A small image embedding model, trained from scratch: activation gelu.
Rows from block 4 of a small image embedding model, named by matrix and row number. Rows with one number within an expert belong to one neuron, the router's apart. Each number is 128 + 24 x the weight over its row's rms, rounded and kept within 0 to 255. All counts start at 0. Numbers have three digits each.
After each expert's rows are labels from the 100 images, of 14848, where the router gives the expert most weight on average: "strongest on" is what is common among them. Only what is clearly more common there than usual is listed. The data: simulated fluorescence microscopy of cells. In brackets: how many of the 100, against the usual share in percent.
# router: router (model.blocks.4.mlp.router.weight, 16x384, trained with AdamW), inputs 0-127
# up: expert up (model.blocks.4.mlp.up, 16x96x384), inputs 0-127
# down: expert down (model.blocks.4.mlp.down, 16x384x96, transposed), outputs 0-127

# expert 4
router.4:169114123116077130141131145135116149109140104119142094154129106136124148092101100122143144120146100106142145121120153111136119114121137122125146142140148120137136102102132183081079154130103143142143095153093116177161119147140163142101138139117123110176128114173165128141105111107123133134162087132182084124115102145159135121097112084094159119118111160199123144108103105090156137145122
up.5:149123134141112153128138176188066154161130113145139113132131152136114157076147142102098172136095150155158136148107150095126152116101124090110146096126105129143099119145136118133069184086164116131136114083083119117144069173186135103127083100124111115106106126108126122101141164119154113160188116131141115080116163140117134134165093140171080123111110163131120159157115138138127134098175
down.5:128116134137157165146159109124089101156168114132157192079147087127150142088068137125110121133096149092139163105119135134138073136115129106115100099156145121089097151088152150123139114144108168120107113152116176172173160118143157169122123127121108133111129130116147164136094117117175146109110151168138119123116111139124131162147134062094108093129117097141106133131122152146133090143126
up.6:106147114179107166138122146143120135130152128140127106178124117145130120084120094103075142133119152178125130093130116145133161138124121133162143161107134163101141144158163102151142109131153080102113110200146107142091135161083144142135133125122124099157136123117118154142153137155093102107130128118177128078130128124159120175146140112133141169127162149134102090114131098127100103120157
down.6:147096127127176106078137112133128143130142146125162150107162124161078134106167167140126119132158137110124122177092145136151138141134121136160146117144113088120147165150104159117091144148133177086148151108167115108144154172131102135083145122161161134132147104098087128156130126144126153119137113130153133129131117150122086134128157140153155124132107124124147122121088146167125108108146
up.7:120187116079146078155137122103112120122113128162128147095106125183132164148123161109111105110130164180107094166124099115137083080133142119145145129104147141149167103143094114115109118090136115116133087148101125086160158103170124116137170149138184146139119090120106108134102186174087177135171113129113129100122146102111158104116094093156129147160140126140107149154128090141118151142141
down.7:154186145128112129086118105105123121122137110111135136113184146122163131094169139099111144182160178149120128120148103119101149125127085165178165104112095131123124091127144132144162144155120067133135169165144100113181146104099098108142126162097122145107097200134119136121110133125175100140119129087107131099079139117152112121168109198173175165120091131124101116143102150149114112122159
up.8:077112147118106114163161178087133119117132123162137150110154108119149119134139156172112115116099142154107123115083140112118133095075121140117151139124125128134117101185163134118124121114135097044107134125182160140132097106122113179082118149121097121110149098125144087116130099110123155111142151166119175128115151117133125129110142145123130123141166145116119121128088112127106112160140
down.8:143161106156076112099136147159145120129087099137103099081159121150078118124094111077118118147081111148132150141127155111109158140131107143123133118139192137155120096131125150134110134119120110102157128119123103142147184143079148121130129145152111112117179126114130128131170107151138134066125117116143181121150144121134157101099140196097103156156175138127119148096122134169110091113099
up.9:159150098125137146124153135141169132114128116103125131141175163083114138086119150115089159113116096136126134140149168091165090106089106105103107122119137109135120144136150183056104105173139161180173120085114119127127148162136171143132103108144144159179146187101115092110129107123132132112125133154135142107126124149142164120119179111108140116112164115107110071156134117116157136121162
down.9:076150139091086126112113128116123161154136139144135141123114153185125166125143134171159124157099156114109132153124132126155110120114124125122104101156131110127124158095135123140124106148113123142141096125107134094118064111135105162126091093144165132144128144144144120129167102163121169129164099082183153118116127165118106098130109120137139138092125121149137144104140130164123148150100
strongest on: red stain (97 vs 20.1); dim (96 vs 24.6); long thin cells (41 vs 13.2)

# expert 12
router.12:089106078155103093108079136088175151117109103154138102112132166141141130110112163129101110096114069127142120148112141174117145138122066133160189112125117143117130141090065149099123080146117121134117120123132158153143102080143098115124138150112099053127128101193150122131161136076110100139191096178104108141128140104086125116106156131118147149130148158163124141120160112102124178189174
up.5:109129101185136090114110114131136088134104137131153120072124100166140139123102148127142082135126104117144134124128110095150140163110124069115176153122129145135114136101118095153163135131152163128123111121122158138158069120172126124150118060159132135080166124123097104114139145136105107162106142144117136109113117121116150146128128116092123106137106117157163175106154144122140085131131
down.5:129158108136125126133087108125111091085109136138114112137121112131155135123095099123150180081128123100129177102146143155136154129145108171115160152128159111127124123069130135123112169095130097136117156107104100074123169137141159164132183118097169109102124111123145133159188156172078132155128075099147097102154121131136146119129092118100102130106101119118147092140129154162147137151127
up.6:122114159124121124072133118163115145166124130126130173104089127123141092101134146140116122135191147148165097113130126121134118127075105118102104175167132104131125166138108105122118154151132101138141112176122180122144141142106133119115133152128091121139160105138153112120137127108138162165102124131097108150150183132118137127143127097107145158135107131123066103113153139162124101129161
down.6:151136122104163121110129139189128124084147155127108124115139147128102110158113155151140114101121123092148119130117115130146103104112109119134142148151138117108133127099139171128185135138110186079083099120144143125167160189134127130135192134154127124096112172151165134152123089107108086099153169117117113112116098152143118110129066161120145130122126132130122136124114173114083144119144
up.7:097125129138104152126143121078178132072128136133169156146123110134153155098120117131139143118129129160123160126171146182115127125152135132152151140083133122164164114162135079102136095137188112143100142074162112097147122142124140145140101092129134120156118123134120073137144158130129139119085165144094121088173120122162116132099155084096158104134162176111141107178117152121105142123153
down.7:156143138111124147076135105098091149138137114123154165115115144108153141168152150114131124158117113149124161137123092130121131102100138111119133103170142108100120116161136145164103122124166082146136156122116088140128147158126155146092129112152113145149146129156104111139142093109133137111134118096124125127125112108134099147144142149145139144085121113140138143147148123108121146134126
up.8:106133148138106107111123117128100064103095145154148117144136118173084150155135107156130079150145147110155114136155138131105121119097199111125116109143209126130112111087176128145102142103153124116154157154135091104157121136068132142136145150112118136103146113132116114169120142126104140130144113052153104160130116161097129103090105117097107146132142117107101160135112151127122123118122
down.8:115105116122078173107150098114150143100158138088124094124121136109172150161106139190086139130154070096153173155112080072135110154103133114133107096110121138094127146102146118109119132120137197086145155113152152140157127159116088113152133146118128113140148121122137100072151100134138117140184150109193105095119084130112121159112139127101123109158155112105098139156106151139151153126137
up.9:153140157101092114145112132120170136134174171122100122174131101117117102144148130130133137090141151141137099128104121154118145174175150139113131109142115144130139104132151104143132075134089128106166140149199118116157097114111140093125152099100098103089119140127142086153074136122172126129138201118117115143124142118133122110134095145163128113152151142092148169160140111141120127151105
down.9:155153122160089132148058120124139108119137080074094126113121145147090116140140126147151151124120147181118126135138072157097156126142150129139124105106127095158150151150105109163120111134116150106102108135107121103117130150135128145146152100154111112112115114082125168108164087112164166108142102171133106087125110119112084149076138084129141133124162152118141116114169090147104149139126
strongest on: few cells (100 vs 24.8); cells: one or two (100 vs 24.8); long thin cells (65 vs 13.2)

# expert 10
router.10:136133147148145098131146145125154177130115155092110140098175130119077149129128118113106147157118079126127118110154190134124147153116130101099104111140125129131102109098115144138187149162171161134113137129106132092142108140110154122160130094130133116121132102123101143160109107139109133160140099113144146096181170097128095083116154118121121148128106146111128128118131113131088162113155
up.9:163129111165121113105124082096139158078123110123100148129137167111069114142141128141149157113136151098134133130140127132159112150072114166148120074166139122146124122162153162115147103122148110100173164144108109145095123133148185088104133121141152133136141161112142129131120108151120106075105128115121126160159098144111111157126082123116119122107143140120087117071101108107117117110133
down.9:116123182103133122107123175139109140148130120136158169165101154120150128126087098133137116133128145120104183082119142119139126125134126099131118156125163119130095140134120100077130119133160151118113144125129093134125092145144147162129113136093144152114147142166136131130108163118093124117133135110112124143128089135154090114122127128110103145104109125139133107183109147137102083132135
up.10:125096086154094115114131108132134136112106163148107109141140143147150145138148147122148129132137148175170148175122101100094081120111089129100117151063121132120133138145134147164090092106178127099104127127137160128120109144123103110142171123121135131094100157144082131124080086170167135082104105172150140175147120160103162127102110121169123122134148082124143087130098086128152159080164
down.10:124130134089148164132173138093110111150105159102087132165134087122097135105135087151148162102146134051134100142147115122100101093147118163122101169093150137143123106110117109110145158087105134136107116155127137146128158134144109128174132144117137134121054141123159119140120137143146155107129122119126103119105129147109131147112119142134134160114126104101098099126117116113106097162159
up.11:144138064104155146135138148166090117125135156105098102106156118169130112141100083141122128103129142111101125103142147146140134115127108112081139109138144083136115087135154126121133132105137112120144141148130115120115089150132124126112172117092116140126143174104124184121133147110136126108168130133166103113147112139112157121093122141167125082090161118138078167118148167105134137131130
down.11:144129088133129159083139120114118112147139120151160110103135129118092135108137126105114139093149146122135126143095136107122134101101155130173134128148107125171142124138136114167146072130106132194139104095120091115135103147099131102131079103109166103138098151137126114164146096118128148141109100116132079107122116122145114160138115124127139122129081106116124159121170094147086123110141
up.12:138118101134140099125129170132155100174128115140149122083117117106128097115125146126165111134139115123147097195151134136151135149085114133124138132099135125169112149114119110111125178165089146110140183079125153128133151092123130171101097152081064091115147181127104132112144136130133139097128137155122098157144096110102131143112177103108155125103131141128130094157116097161131163107151
down.12:128125142152132107126150108132123141169133162103090105091125117080115151170159133110106139141132172135178154150130122127123132165103108126156100130109106127151112119120094140138115104137115137145133138136137125092109089140089120128156121111137097117100136098133093159164090102144141102140144090118130141114111137140112084117148128119107091133077108094145117128102115116119144119133136
up.13:160138159138142185130152149098153135140117148096112118128144116116143111141091135146132139118108106150148087119119099130159140134104177132124143071141185129112130139083178128166116138089142170137160125110073141128134108166141142149134142088065081121155146135114103155127110163122115117128140134109095095098096120124110155150110120125154155091184094140130155123125124112128136154157160
down.13:121136059127137140062147124141150151144131130126163109126110098096171085147130099132144168104139093138093117100155128153137123120160180099130071175175112119141123138111079096107132127147125108144141107175094113126112093130137123130121162130183146149135125157136148130142112120141122098123104118148116141134162120140128142158110113146159124081165127131125177146155127135157137150128081
strongest on: yellow stain (99 vs 20.2); crowded (95 vs 24.9); cells: ten or more (95 vs 24.9); long thin cells (31 vs 13.2)

# expert 11
router.11:121066112142130107128144148138134160107160095115154147110168112117138144107129128154153106102147156088158150148101137143111108139097108125092167121139137090127146113083146183088152136100126155102078131126194141126126186107134140132139148136099101131093122124140120119104177173109109127108157170193146107116159104124061135146144146151134126103120110178115128103167125094148133139164146
up.10:144135151128089122142140179108138100143144101122115106115129113090098132142143172142083159169173124131138129176141141113148126070135126149090165173165156130138119128122102133131122075133098147139130171102143132140136136107205149122119129074120140140098136113094080121113116157137155116126119123123162141146132126124126097128057153150118138120118089136094122130138116109120118134141154
down.10:148136113107132148135124154151110101121155119127157173118153110095070107084131133123149095144142172180104150104112169109132140131139156163161131135142214155126114122120127125127124097113148151108124124137113142147145144117159098103138165150116166086117088153124134128079134134101134119099080119144171131132142113123151128114093139120149125112145102123137103132067112138128131143142144
up.11:177131122105139153112120145117115121132128122176110141113097139134148150105105139184120111130128141078144144119101113171155104132124116130128150090141133115116131123100170119117102137108111141105120161122139115116124145139158133129109144124141113102154107105146089120118121108125128108147112088092125100167106129117115134139131115103160095139140138105163134171110135165123147167124147
down.11:111131126126140164145091135138094163123118113131141096117120160157157192111142147112117128161105063113090144136135176132125097091141155170135125144160116137101148113098152110146111107123150155129150087161143168118153094124120114105142120157098134124140114096065132116094131116159118127126149142128178106142084145159143101057106168143144066147116105150102153105091132118129098125124099
up.12:133128138113163133182096133150095135104132141140112129118129149141145119082112120132158157131107135149092144129140164131143118104137087085134142112145127098144137154140135139061076126123165146151096114125114087129157113159127128096110144087184129089143122135151123136135137144141134107147115097133094122136109148111117131113139109113137177057126140136132129100121161130112127087125150
down.12:127125134141116109114076130152104119107132157115111146130144142096083132113114101099148088117165145083116123165133107137107104177166140155095129081167178127118108126108128145115148126159120105135143063179115136190108102121108135091153131140083134134140130097087146118148119135157137138182148134105119133141123141152160121121115120099103153165131093181101119168108105140171123143133162
up.13:065144113151086132075112132158152105125088116123130134116147098154144134158121159152063142130169153117141124140121125133115141126108124114106133131162114119103124111110151138139126089104148131114113087147175121084169116113143114153156144150135138122115150144096158166163130116091087117079125133115108110127158109124101132122124129169147061152130136150153127123095092095175140171114112
down.13:133103187131126163111090122095118104142110134122190146167092139128097144136153115116076174154093145118157139101085108117134132105122118099113132135126172130121183158109152103127120191135089124144102138136115123099089117084091173140111143145137148148175132130132121104143100112089148122144117134118154117141148145133053106093140178125106144141109135114099132145100151105149150129115122
up.14:114132108138085147088109090106163128089124142153139146125091191093084104132089094075124133110111103152094106111165125211119135131166129182125145099118125113101121110107132116100117135133142102150134095150144126174125138150141091113127108131159151107131167155105130108160135166128165090088107102105115147108149138145147117142141070127155158120116140124093115109150108154095116107104129
down.14:108115193116162172149155135144103105116146161167131130114109133113132118142103168155164155159118086142118114127111123120161167145140159133119113123120165144114165108139130145132143110160108126138145135143103133117089126140080135145127106121086125136129108142106108141113134133108136125147118144127138156160125108119126156149121142171108139110133132126132164130177118109129121165156103
strongest on: dim (99 vs 24.6); few cells (90 vs 24.8); cells: one or two (90 vs 24.8); cyan stain (48 vs 20.2)

# expert 0
router.0:105072122137162124106117124140072117138126092124114083126119118117153129119151088155097076186148130102122145154165104149116118132149145072134080127105142135159113165155135126113142155153091137085153119139119099139113122121141164155102159145140124165152177105148136128110152146098120167104132102102146132145105120136123176146096128156083099168116115116128149134140128105095142123093133
up.14:178094104127120122139136124104123064102150185125088130113131099113118111094079116129096068139105111153102065168120111170152148147148112111134159116110107151133097163116087107144120143128171127115152186076165132141140109098113143141105083086104144159127146123150174122093131123125144126091124160122142114111134119097126092095139078096141095149103113142139134154136134127119092105123126
down.14:145157125117106115107118128142125118139121117082163086100129126138121164144155109051130174173122111147093111097158140161113172140091114129110143141128133130124173103077127140086087149129138123131086094127139134069115146106133146136135132188098096100124135122136131121148136144117112129144109137111123141101134130134107146106111141115138137125144155141090130095141164166106104139153107
up.15:170151125116151128110137142159174125123130084166125094119104126144127109163139129116098135142149105114122127105142101126137118113122149123101139103090148126157121096158093131144169146126099088127141106106163179129155096147119110164112103096133128106124130101140121134162163124090108145163141102138156138127135110117186164169117131138130128179081116132115176077173103096152166126098076
down.15:116118112157151108150146103187099140113130135155108169147175149138114100136110125120143142080164129153143109140155114142088132110122102097122122105115148131150105127102109129146112120124146186156133117134101143130139131086170118155141154130142148159116102101096179147077176111186121120098109154148106144143127131152155141146108100104121082138152188106111132117108108100079117157154091
up.16:129137098100143150099152116122159162088165172126169107091141129155156126151108136108114101112117112101107144115094125151117099110140147125154106118100147169138106092119176108121076117123137098154133151123102154116087105131094150110110145124148135143158132143136134150163154118104152150120125133076132108112130164125121130129156104141120144143193147147158139116152134118124156137085093
down.16:128153145144150122143175103160119137134147107148106149079120087166113111128165122097141136139159107132142119106125153124110106132127112077143095099140089097110126125137096102152138115085114165153109124098083174121112135133124117093124133115103154144128090115105129155116124099165092140083112150175159128122107113137121106117099138138116108168109143120176141138117127116129143128125119
up.17:117069092130127146099119115130116113139096155131120099125148161129126173139158104144115079119117132133106155121160095139143139170136093174122126141114093122165102125148152130104139092156115117172128116109100091142110133161121111129115115160107152150101092107112153170141145147118173148137144123124162144115082110139145148134144165146130121069099149118111109134163112099143141150144122
down.17:115152149151155097139190161138136153126132138123123132106132131157116167094116170099081131111135115094189106090085150119140115125081159143149097117134103102110121103135175104147113131106142147122114124082213124126132147125154149116160118142127109168109156125107103104149140138155113133128103135185114144139139127124109149110133164161143145143150121118154163138128162160129126127160170
up.18:100170065164142102159150118111110147089155133122144110146120153123114124139140128139108104119102107123111128103127152111126141094128159114076168141157108132092112139099110146138113136155111136186162101131152106095120134129161098143144190161155112119083154070097127164145119079104160125087087128092159099163079185084139095159122146147086118150103145108096115139146104120140091135135133
down.18:116082116140161137176122125120119160176139124140131120132093133126139135164138103188112145129111111081145098154125096112072151118148110134132176151103153132120103082143126102112089153118089117165117133147113136095118136109124088104136166161140158094082110154116117107162122112147136133095114135133144120119144145136072132122138108125168151152082173149131121076142131071167127113152135
strongest on: magenta stain (100 vs 19.5); crowded (96 vs 24.9); cells: ten or more (96 vs 24.9); membrane rim (41 vs 12.8)

# expert 6
router.6:120136169120090108134165094132134117080145135135086140133118109138133128163140145173115115153153130106153133140154136146136129158155136135120096161114165136101124140153110045111140119094106092051132119127143133148105177078152165124106120149135116124098136153108129158080135099128167136126129096158132097111104136074122118120154119149109167101142132069124111118140120138122102110125171
up.14:145082124128108168116140108118122185129124164105176141139128173094140135152116094130126093137096171168140133141100132120137111121171146168142087126127088101143110136156195160128188110107132122154136114106135130119150154109162123113168099155130175133103133123092131131100159138155130122114119185119148122134073098119126126114116134126120168115147146105120091127147128140152147092071138
down.14:134145143144133178151134080145115064114102154137112095070082156152119134119145103137123141113130068101099133123103125106144127115150132140129122161114094154097123092160115094116128080147137115126162136071122111147133123152129121167087145138077140147120142110098195125154153128113085105170172107118089133161091130103151130128132121095084115122126097139135114169092153089101101069092158
up.15:124090095133143114153171163112127170146126100126141080109097161112092110072148141146123105132113089174112129098139129075132049134141129127109146123129121178116115163158162116150141111159144144139120147099111148157113129146135114153120144124097125126100141113139104099108126112111132095144124108120125147116118090070121086130142099128119113119104126092131153128129114113173117135144095
down.15:117114107088111140196091094172091104113119122159107051126118108111117118145114080140115089113119122161153098152165154170138166108157173108128066174135153150096142115159111105150137191131145161138136127114124103090132115134122164114127126101152142099137135109124167138124141131124124127158150116167098123102140113102116106128142075102124159164137148139122134130139101143115102129107121
up.16:115095116093143092128099137129160143134198101090111134140100095076168162117104116091101106124105112098163108131121145133123117125097109141132141114177171146140140123154106136109140163121161097139150089147128143124139120106145133167126133094109084095154092126136126141120141145124163139158149089121104112176115103125099098114134104165137151108131110150079149122148136092159165134109157
down.16:112086126138104177147105147128144131109113117138134110137139154128093064144177092100105128111088158124092132148108099127133113156163142131086106104117103073092158099087153139097120141112103125133119084120151100153144180107115086135099118164133129143136164112079103138177120114140157116139096106189132166129139116129117123091114139114163107127138100102109126142100090140127178188091103
up.17:155141105117135148104149126142111145152160119119168110131141129093136130106104156107148099104109136136089136150138176139120132125150165099075132104148123099143142115157107125100130101122130124186138143120134148095167137129127103092164156108132112113189138177125139153111120133147054162129133111138152125177174089117159080134100125143138121147101161090152135152143164133149112121125155
down.17:103096129157130113148119114133154108180142078157099166127124094120112131138136173144152155134113169083140099107136142107108170134116163117200161122146171151101100130078116134119142123156132069127087108130171090116122182140136144106095160118103131100153132134144119130121109149122143173153062116153088089122121184113118152098165091095107118103154132122105108173131101129111158145114143
up.18:130153126095135138134145148144134155138161083076088144154124115153134082148119132158112089132085168180121113116132125157104130161125123162126148116103139117141126112111112137134130132111102135158129151157147135135092140088143119145151117136128131105155119111123136087083126066136098124065144097133157127087135150124175082105103113143117133131116134110172144158148146127119158143093104
down.18:160104095128130122161134129111142162147147096140139178135171110163126127109171110119158158105163099085121109069121149161113147130145126105141127098112146123132100112118149141145146118155115138122084130101114132138066181122121136125123127152121168123148123118120124109165151124130177146107082128137120163111074136110163130144134108119169166118132117133109122115080159127138116153146168
strongest on: cyan stain (95 vs 20.2); crowded (93 vs 24.9); cells: ten or more (93 vs 24.9)

# expert 5
router.5:112149103098138141164116077107125139116120142133153114130090130110113149121146116110129132144099181117122117147148108144163101104141108166128094137114128130132112129108109136104134120136153114147152143110150073117101144156155092133151109164163160160185104110102119112148108112113064147098145145130132120108154133104118133162122139103166102129143086126147183140153172154126125099091105
up.5:137141145158108156102156116164110103126094125127158112127133085118141142119133117090146159151100140163102125145115115110150153091119086135136126115121128110120141129111135113113137157132117119052097123149114134127161160167124135154123143128138169167115147091163175162135129129153105123060089133140113127108130153109146140116161124087083112150166114132155109121087138140152144123137123
down.5:116145124109138172086131131142098133109157169104141124126143142127074140030090122137136103112099128088090113103091119130111121127134133134130144117126123096122100114136144073119109117134130110133141125134126123122129105105146110145105155105163152134109092184106046115123164159111127154130152137127123107137144109153110116098125132111109113164173094122123129145169147134126128094097125
up.6:089079112153127118132155136095134142141137162142099121088106120128139163125160189144145149132100124137180124135082165159134113094141096139131061115091133096064114098125109136093161075099144114131114092153136138132127153114112134129133146106122107115141130173166110125147123149080132102134075158124112187120165094124129131143147107167127139095152114145105155120101095116144144119106103
down.6:070137100102153115120137127134134094139103140145131051104162106123135165116126161101134195157178088107113099077129129144130140117120155142162145110109167117188137106125117135101123199170160164148112153094158119090123157131078133043115125115105112129153119132129107134136136106110086109108103108139113113107123161160107139095136133135112144102142105166126154112136118110154204152182155
up.7:149133172127133150140121159118136123091140150126139172107174145104129116127133155088158118100131067157087107080122155123143195098097124144119139126115090123126157088161134093142093117119151098147127059144131114160127128094132115136171135094169151104115108110160127144113118128135137089100101110087149139103123152123121133143114130123107139122130144117141125099159115144126107102102127
down.7:113113095137143083116140110130175133103092151131114148117151141121109158151147152106121157160111119131113149147136109123131121124113115091136109111136098092116162162162166112111164122155140105171162146189102119137139111106129151134131129121138127108118084185143111144129154146093141112129134117089180122123156078072059150151099166114157104160114151090129118106173140135052132111170113
up.8:160119162131172128134137113150147102130141124180120159121093141101121107094119139177172144149135113138136142143127142119117083120082112108092131118185108145141118114150130130109094114117146106160131102111146168128144137187137120115107109190088075181105167092147110155110099121111113107159147101137122142163136158143101087106109148162115100134116157091078132057121149126132118171090175
down.8:121158133104153130143152139147112130083124097105129137160127099166112087127174128156126147134136162133134124130102151129142120102067129133119152097128130112148101118119126128124114168078125157160151135108131099154141116130149114155129135175133113109090099143142130094129107169096161142110119144127118134149151126127121137106083155113112137124140112128158117136149149166118143106143158
up.9:105130125087143144093156097160121126151148149171133147105159157140154160153083144118102172120146110119116101151135133144120118128134149169192131147142120119135104127109120132112130095102084121113151140139125146093106149105119174173134113128152133133169093103128147125121080168105147126151132124131125118138077118140093136091091114111162123166117104142113077173070126153129093103115120
down.9:138116111092135085085116162121133137122132102129101097162106141138116137108154116128162149121171131142156142114150128116123134157143144108116141143121151184101122134162117124121088125139161117116129133127096118108104064137122103120099136094138130139138182121131111120165141127118161159168113137129119080094153121164174121092108110150120209122125106136155099099141154191093136133133128
strongest on: dim (100 vs 24.6); yellow stain (94 vs 20.2); fragmented nuclei (61 vs 12.3)

# expert 2
router.2:147099112123119108166132140137105077165132140100144133155159138125128119105138099113120131120106139127118116094129164144146089134148105141111123140137148173159156181165162111119121166147118121140108103163131139130142115080127114134090126125157121121116130117087140121131094120167181132103126147118110124127101140161138159174130130146117133106137113111149143151077138140079104099156085
up.14:123153085102128118148124111111117106123117125179103130139111107137148126105154155138149144139084098169122104087121122110157093119154107113122165136137151122120130139157112112096121113127130152112123109130106137134138156135143092140090140090103102114113103141116182161103128080146124090115137161152153148099166111163091180072107083141188123130128152167128110115094138105104106138141123
down.14:126088117089156153129108122129152130096151165062105139114149121063131101151102132097160116137125137140127125125128107114126131111097150120177091140106141124073096111119090132112109157128121161129100130126119123076171140115138109112098132164144126103152096126128119124128124122135133132101118136106150164119124127173105130131161097111128170122149100112126115139108113163119144093084135
up.15:151139139102117121107162208104166125151132148133137140121101092145161081118144130089139162121139126145132108173114141113131128107149146146128126159169188144105131148094134136138113141115123081158138118128147146141113146088097155101169144134134103146090148123086107094130107124161113137114145105090161111148105117140125111106143184074128158149135126080111129151109123176121111125135162
down.15:125147083145069121157125108128123117105108116110127173114166132110142097141113157112144160106156126087109103130092124101140158107118096112118150138151131143129130123125097080151106076074126124124155115141119109139131102162131076076147119119137135125140107160120103136088137150145145090135075065113118140148158155118121126119124096156127124127128140117124139170187170102160108126140090
up.16:142160131153056135121142106091158128110150139140152098112118148126125129130124112105120118145144110152115120104122115114110141153130113141118164146137159080156141089157109122114118125101113177114129160150143131153141113157141111091133167105109080136091121115160133163148082093087130133135148140125128141131100206097089145130105129100136111117131163148150149108157149138128141145096174
down.16:155125091141132099108153137154131121161134177105142101112125131137172181148095062123133159145139119100132134145154118155161126126129131135093120156124124152122114110124129162153135080114146128081130114177083115144109141097158095137127119141123109130160091110106149129115086128159107110130113083170110098099190121135112133125144153109089135146120155136164120125095125134102104136098109
up.17:152133096132127119141125133092107123140142102124149137142110095128088151143172126109121119157125117125107077115176122122114122140107115115169132140121146117142128143132122096110128116160131148143152114117133117122106159113148103086114089099127119127081095164110115155106112145142137113113152155127154144131147111142138126141107168096131132151114159172132120132128117104141104089143104
down.17:108130128130106116155109133099140139123153114127159141140140093132138139103117071107142136136134097167170123082106123106122104164114112156167088109168145127178121139137143099173153125144130168146163099148160116109107097105117126116133165134119157137151157148190140111117104142140130093130089138159128163120132124113138151117163128099122119152120133114107140152091126161149130150130094
up.18:089145116097147117162162120126149109108121203147161143103138125149131138164130105098185120154130107154144120086166140136116167100154121133099116121098160119157105106140090127134156159096151117136095105108121146172139137138105108112088082141152165089137136098129142120168138134115093114097120116123143162160166152135106122106148124155127179117124139143109192135129152128107169135140121
down.18:158103083113129139104106134118122149125103163123164071151116102128090142135121166108126084173105118112138129138116131129106152158127119098158117130111143167100118138087112144085109125100096130117146155073129143097171141121125121132146142105114133119155092146144122111126154121178151145137098107147125095094105097147123107096148096124163141136169087141114150122111117141125098176093077
strongest on: yellow stain (100 vs 20.2); crowded (100 vs 24.9); cells: ten or more (100 vs 24.9); membrane rim (31 vs 12.8)